A small audio frame classifier, trained from scratch.
Model: 25.4M parameters, norm layernorm, activation relu, num experts 16, width 512.
Rows from expert 5 of block 3, named by matrix and row number. Rows with one number belong to one neuron. Each number is 200 + 20 x the weight over its row's rms, rounded and kept within 0 to 999. All counts start at 0. After the name is the row's rms in percent of the matrix's.
# up: expert up (model.blocks.3.mlp.up, 16x128x512), inputs 74-147
# down: expert down (model.blocks.3.mlp.down, 16x512x128, transposed), outputs 74-147
up.57,123,228,183,219,198,241,201,226,209,205,180,179,216,151,187,220,193,222,215,195,202,201,181,195,166,195,195,189,194,243,191,194,195,192,223,210,205,215,225,228,209,217,196,208,228,192,206,196,200,174,209,190,180,212,207,211,221,210,198,213,182,222,206,175,238,198,210,213,265,180,225,202,176,184,216
down.57,123,198,212,208,205,176,215,160,210,222,194,228,175,165,197,209,185,188,226,174,251,204,230,173,189,200,229,201,209,197,190,206,185,182,208,196,167,224,244,170,185,183,191,181,198,207,203,206,205,196,179,204,203,196,186,182,201,205,215,235,179,185,212,200,205,194,185,202,210,216,201,183,152,202,218
up.58,109,207,186,185,191,170,209,173,193,220,166,196,188,208,243,191,185,198,222,175,206,166,175,226,152,175,218,192,186,191,210,163,204,170,220,205,195,214,186,196,211,201,178,212,206,199,219,156,228,212,174,202,232,211,183,216,229,236,211,234,191,181,210,197,188,185,154,224,234,188,229,183,168,224,213
down.58,106,215,215,209,194,197,234,193,193,229,199,212,208,204,175,202,163,215,206,208,215,192,243,181,173,204,202,181,191,176,221,188,222,219,218,198,173,216,194,184,214,175,189,201,189,184,197,177,197,204,179,203,232,206,189,209,235,201,212,171,208,199,184,208,202,234,199,202,182,224,217,202,208,189,205
up.59,110,148,239,163,184,204,251,183,189,172,220,223,221,190,239,188,199,208,231,187,186,221,205,199,224,214,190,193,193,224,176,210,206,206,207,190,173,173,207,192,168,193,169,184,215,215,220,207,196,201,198,222,204,191,255,184,230,169,179,194,198,173,192,167,215,185,188,216,188,215,196,182,199,207,169
down.59,113,179,230,196,174,250,191,217,214,213,216,195,211,228,187,160,209,225,192,203,212,181,204,204,191,183,228,217,227,211,201,168,242,206,176,189,225,204,228,216,198,210,196,226,199,176,227,171,227,204,199,173,187,203,175,182,192,205,216,184,212,207,215,178,215,149,183,207,195,223,183,167,191,215,202
up.60,054,186,173,188,196,220,179,207,202,218,191,186,197,160,181,227,196,233,212,210,189,199,199,226,224,244,221,251,196,173,168,175,184,237,188,221,193,200,191,231,223,181,230,206,249,203,206,201,199,196,163,160,217,191,185,200,216,205,197,241,193,217,199,192,222,224,212,184,207,188,217,170,181,220,233
down.60,056,141,230,225,216,211,194,179,172,213,211,209,205,172,224,211,200,187,163,198,223,157,225,199,207,242,145,223,200,197,183,244,189,190,204,182,184,190,196,159,183,188,121,174,184,194,177,199,198,187,192,189,180,194,229,168,205,190,190,200,193,176,176,228,202,192,189,188,179,202,207,222,240,174,178
up.61,104,214,182,205,208,234,257,231,159,196,231,193,218,197,196,210,182,186,179,187,204,185,199,231,178,206,178,209,175,195,206,202,177,223,178,173,171,153,210,210,228,191,207,196,201,200,198,186,193,191,202,204,183,219,233,180,196,227,169,220,182,194,194,162,212,215,180,218,167,211,213,206,173,197,180
down.61,098,195,209,188,197,242,202,231,197,196,175,208,191,242,204,210,224,214,190,184,219,172,193,183,171,203,193,200,209,211,173,208,234,193,243,174,190,206,195,199,221,247,188,187,218,163,244,208,176,210,230,210,176,158,179,157,247,218,212,208,216,229,186,177,222,200,187,192,193,195,204,179,226,239,202
up.62,090,208,225,195,203,181,178,172,198,181,199,205,185,209,231,203,204,201,196,193,190,183,176,181,204,200,206,197,159,205,172,215,164,213,217,200,179,186,210,202,193,208,195,170,206,182,217,178,251,203,183,166,242,196,171,230,238,227,189,204,192,186,163,182,220,210,179,147,254,206,222,209,203,222,221
down.62,089,222,204,206,176,181,205,178,186,209,198,197,198,208,194,185,224,201,229,219,191,210,223,204,192,199,207,190,202,204,199,212,189,235,211,196,211,186,204,234,209,187,190,197,204,205,153,192,180,183,201,180,225,233,187,231,228,207,191,146,164,183,221,206,201,180,222,212,204,224,209,207,220,203,204
up.63,107,151,205,247,204,208,238,171,206,233,182,179,202,219,214,213,210,163,177,221,201,157,201,209,172,225,214,191,209,212,220,182,197,218,204,223,231,185,214,209,203,213,221,175,180,249,198,206,219,240,150,204,187,211,201,228,197,248,171,198,187,200,190,198,207,204,221,200,211,142,193,211,191,200,205
down.63,117,179,221,224,163,198,242,173,207,197,175,189,202,178,186,150,188,180,219,218,205,183,200,185,170,185,175,198,173,190,237,218,168,218,200,226,179,175,182,228,232,197,227,213,199,159,198,192,220,170,221,188,230,202,193,188,247,201,230,191,233,206,203,204,192,211,189,156,183,216,178,163,228,195,182
up.64,106,179,220,226,228,215,199,200,187,203,140,196,197,178,163,198,237,218,198,230,197,188,205,207,214,185,212,223,229,169,161,210,191,208,208,202,229,230,207,218,192,219,228,210,221,223,191,178,146,200,213,209,215,205,223,188,180,200,224,204,175,221,190,181,224,211,196,194,243,204,223,226,212,204,209
down.64,106,172,209,206,196,199,193,181,192,225,216,230,218,189,191,201,197,203,203,206,239,193,193,210,231,226,213,214,213,191,207,191,201,226,192,188,194,237,221,186,212,202,208,188,196,192,200,199,186,192,192,217,217,203,214,177,193,194,204,173,218,207,216,193,243,186,180,211,178,230,233,213,202,175,195
up.65,107,204,223,216,206,191,218,198,201,177,198,173,203,218,166,193,201,246,195,197,198,194,215,214,195,168,174,215,233,188,170,202,225,174,191,171,183,192,192,198,231,197,190,206,193,178,211,188,181,185,222,207,206,229,191,192,213,207,179,222,208,208,167,165,211,216,158,181,204,211,205,200,199,236,205
down.65,111,187,231,162,192,198,200,173,192,171,189,209,250,154,212,195,227,233,188,199,224,213,244,202,189,179,199,164,204,190,160,190,199,200,185,181,209,167,234,193,197,207,190,212,205,200,185,195,173,192,196,188,225,179,199,181,188,213,193,200,170,192,185,200,171,220,211,194,174,187,216,192,198,198,197
up.66,110,236,209,216,196,186,202,226,235,162,218,170,174,202,223,192,203,195,209,236,234,181,213,204,191,200,192,187,199,224,187,186,248,169,207,167,178,185,228,183,226,191,181,194,192,196,206,173,174,210,216,218,187,221,185,191,218,198,213,201,199,217,195,182,208,192,195,220,212,221,238,200,195,185,232
down.66,111,197,213,179,205,188,228,161,217,180,207,181,238,158,206,213,175,214,217,186,221,229,232,201,195,224,184,172,187,195,198,168,208,217,175,196,215,164,208,184,198,188,211,169,202,231,225,203,182,203,151,195,216,195,196,190,171,219,190,218,180,199,211,209,183,196,196,217,202,190,215,197,191,165,178
up.67,109,240,216,204,207,166,206,197,185,182,238,170,167,184,188,208,196,224,196,203,202,177,214,196,213,218,181,196,199,210,177,216,225,186,176,198,200,216,223,196,189,185,209,195,183,204,193,190,209,178,210,217,220,192,174,168,206,184,187,211,184,214,210,202,156,200,187,195,174,161,192,193,215,179,238
down.67,107,179,222,224,219,189,217,194,202,158,186,188,154,212,167,211,193,176,195,209,210,202,201,221,224,192,178,245,207,208,212,159,153,172,181,169,220,198,175,187,204,200,197,237,203,176,165,226,253,191,220,200,236,182,199,233,198,174,184,145,195,216,164,199,185,180,221,197,196,234,225,229,204,210,221
up.68,109,243,228,221,209,173,220,195,210,189,197,183,210,194,164,200,209,190,221,200,209,205,195,229,222,195,189,221,179,211,187,183,189,179,206,183,189,205,184,194,207,244,223,210,216,194,209,188,212,210,209,226,197,207,224,206,221,236,174,233,166,206,220,168,212,213,162,202,192,173,187,211,226,215,232
down.68,102,189,206,186,212,192,238,185,204,211,179,196,214,217,179,186,207,211,227,227,255,200,208,203,187,193,207,214,206,191,191,164,189,228,203,190,211,195,202,201,223,209,202,191,216,233,176,182,189,185,169,203,198,244,193,190,176,186,245,201,216,220,195,186,194,191,197,209,195,219,190,230,148,178,215
up.69,095,207,213,186,213,208,195,201,192,197,184,210,195,211,222,180,154,226,180,208,202,207,158,201,199,191,223,216,206,169,193,182,189,183,208,188,187,162,197,215,212,225,183,224,196,193,189,188,214,183,185,206,241,217,188,218,204,137,190,208,179,216,179,184,204,199,214,221,229,206,188,193,204,241,164
down.69,089,189,234,206,182,229,173,203,181,142,178,224,173,245,204,246,191,189,183,167,191,177,228,181,161,206,207,207,205,190,177,192,204,183,176,170,205,238,217,185,170,219,171,198,228,201,191,186,210,189,228,205,217,181,203,168,213,197,201,176,151,179,202,198,193,226,211,206,215,181,238,173,191,197,212
up.70,081,173,203,226,194,189,205,209,157,165,213,199,214,179,210,212,207,282,202,195,207,212,183,215,211,189,221,206,222,168,206,203,180,228,201,197,230,229,144,195,190,190,213,188,214,198,222,186,163,195,192,204,191,208,218,187,200,213,204,212,176,216,196,174,192,201,220,181,156,190,195,193,198,207,189
down.70,078,207,227,211,203,184,199,182,233,177,209,202,207,207,203,180,193,180,192,208,214,194,224,202,200,200,186,216,205,214,202,177,246,188,199,178,217,218,202,179,211,206,216,190,237,177,164,211,216,189,250,225,179,186,221,180,194,193,204,193,221,179,181,155,226,183,194,211,164,185,211,202,198,212,205
up.71,094,218,182,187,185,210,209,196,197,168,187,217,189,180,249,189,167,227,209,200,198,190,220,192,187,176,235,224,186,191,216,169,215,205,191,207,183,179,193,203,218,220,173,198,235,194,210,197,187,186,201,193,201,217,163,194,208,180,223,207,208,204,210,188,207,164,208,215,233,195,206,173,206,225,185
down.71,096,232,221,222,228,211,196,216,191,214,197,200,194,212,163,189,198,195,162,176,197,192,251,206,181,197,211,181,221,197,198,174,242,197,210,186,198,189,224,170,189,205,183,212,198,212,206,182,210,207,183,199,220,217,203,186,188,164,193,201,173,215,218,169,205,218,212,210,169,206,228,202,191,218,218
up.72,097,192,179,195,193,193,222,227,214,191,174,188,195,167,194,228,243,200,184,196,193,216,195,159,223,213,193,182,195,201,206,195,194,199,184,233,191,193,206,182,221,204,204,226,256,229,196,209,211,230,155,195,226,177,209,217,220,237,196,198,222,213,149,220,216,215,227,233,190,218,211,224,186,227,183
down.72,097,198,173,215,193,209,199,199,209,232,187,206,146,175,208,214,223,163,191,212,196,191,191,223,184,218,170,197,202,184,204,200,169,211,180,186,197,224,190,203,198,193,181,200,162,156,219,183,218,199,170,210,215,242,193,190,207,208,191,190,200,223,214,216,199,185,200,213,208,225,195,180,184,183,173
up.73,087,199,203,220,201,236,201,155,174,209,204,202,176,184,244,196,192,219,191,202,207,185,185,200,212,213,236,237,186,163,191,174,229,215,222,198,203,182,226,227,222,203,199,229,186,173,193,188,166,198,162,155,182,214,191,186,219,143,185,199,201,191,143,209,178,210,205,190,212,205,190,199,203,221,207
down.73,086,197,199,180,196,182,198,169,202,206,174,219,208,208,196,200,208,193,190,169,234,194,239,205,158,192,216,198,183,200,207,193,185,196,214,229,216,207,207,197,221,214,209,213,187,202,191,216,198,223,176,218,215,196,199,161,209,199,192,168,234,222,224,237,211,217,216,221,210,181,226,246,212,200,193
up.74,101,220,222,200,217,179,211,163,210,202,216,175,210,207,210,226,225,208,177,224,193,173,198,198,205,204,171,191,165,180,198,197,217,174,172,204,210,204,192,195,177,228,220,198,192,175,209,197,226,196,177,182,217,197,198,223,211,233,201,194,203,254,199,188,193,202,192,178,187,175,223,210,200,180,214
down.74,104,199,199,210,174,228,218,209,189,142,197,223,184,241,179,214,193,175,188,171,217,189,175,222,167,164,161,232,177,204,201,188,202,187,197,209,223,207,211,217,184,188,206,193,200,193,212,213,233,177,232,205,214,175,182,199,214,190,177,197,174,192,202,180,159,224,234,180,185,212,207,191,177,235,221
up.75,104,224,209,182,189,177,242,239,194,175,212,186,202,191,218,222,189,215,161,195,204,218,209,233,177,182,212,191,213,186,179,151,226,162,215,212,190,204,210,197,178,200,173,240,202,198,194,183,202,185,224,201,250,184,202,202,211,186,191,205,201,197,175,191,237,179,180,219,207,256,191,195,186,203,187
down.75,106,187,203,196,233,200,186,216,187,229,176,213,179,226,209,226,190,205,153,214,214,154,218,205,145,203,214,206,213,180,198,209,225,213,177,179,194,200,245,205,205,184,155,243,225,180,196,181,214,192,178,150,206,175,216,199,218,190,203,217,173,196,191,213,174,218,217,197,201,215,182,200,204,220,223
up.76,112,215,187,241,203,229,213,200,181,200,174,194,208,200,185,182,202,207,218,211,199,222,201,197,214,178,187,200,203,221,185,212,195,190,214,189,183,228,202,198,217,211,169,193,230,224,215,213,177,195,211,213,197,184,241,202,190,200,167,224,164,199,185,171,205,211,180,230,196,212,199,225,196,220,214
down.76,115,207,215,194,211,200,219,194,217,194,169,203,174,167,177,205,212,214,197,221,235,201,232,193,192,195,202,220,189,170,195,215,208,200,195,173,198,208,219,166,173,186,192,182,192,194,175,189,208,193,164,192,199,223,221,208,186,181,220,204,205,210,212,172,186,205,218,199,166,221,193,195,167,184,207
up.77,101,210,193,232,198,210,206,198,185,188,173,192,202,180,181,207,203,182,182,217,227,203,207,164,219,230,190,202,199,188,180,199,248,194,228,231,217,236,202,177,195,201,207,227,197,248,207,207,218,204,175,190,199,184,205,204,181,233,246,192,184,211,152,191,229,218,181,164,212,197,197,199,225,219,216
down.77,104,161,208,229,187,206,208,210,189,207,179,210,214,175,234,175,210,186,202,185,215,174,176,157,194,223,167,204,168,183,185,224,194,231,213,214,184,193,215,235,215,193,222,193,198,179,170,184,225,188,187,194,222,235,204,226,246,181,225,199,233,231,207,205,208,205,210,177,235,191,184,200,219,203,178
up.78,100,168,208,243,199,202,194,171,192,201,210,198,216,219,188,213,248,203,205,195,189,160,181,191,181,226,222,184,186,226,175,216,152,193,212,207,209,173,171,219,215,200,232,168,215,230,201,175,178,202,221,198,179,228,194,205,207,183,209,182,162,230,227,197,207,181,207,210,174,177,217,195,189,187,219
down.78,106,185,193,191,225,177,223,172,211,165,213,205,211,202,168,200,193,199,194,186,219,190,180,191,233,183,209,227,189,210,231,164,208,181,220,190,242,216,178,188,212,224,216,216,207,225,204,223,201,185,200,203,199,191,169,204,228,207,188,149,232,191,203,188,210,194,201,180,206,208,186,195,201,196,197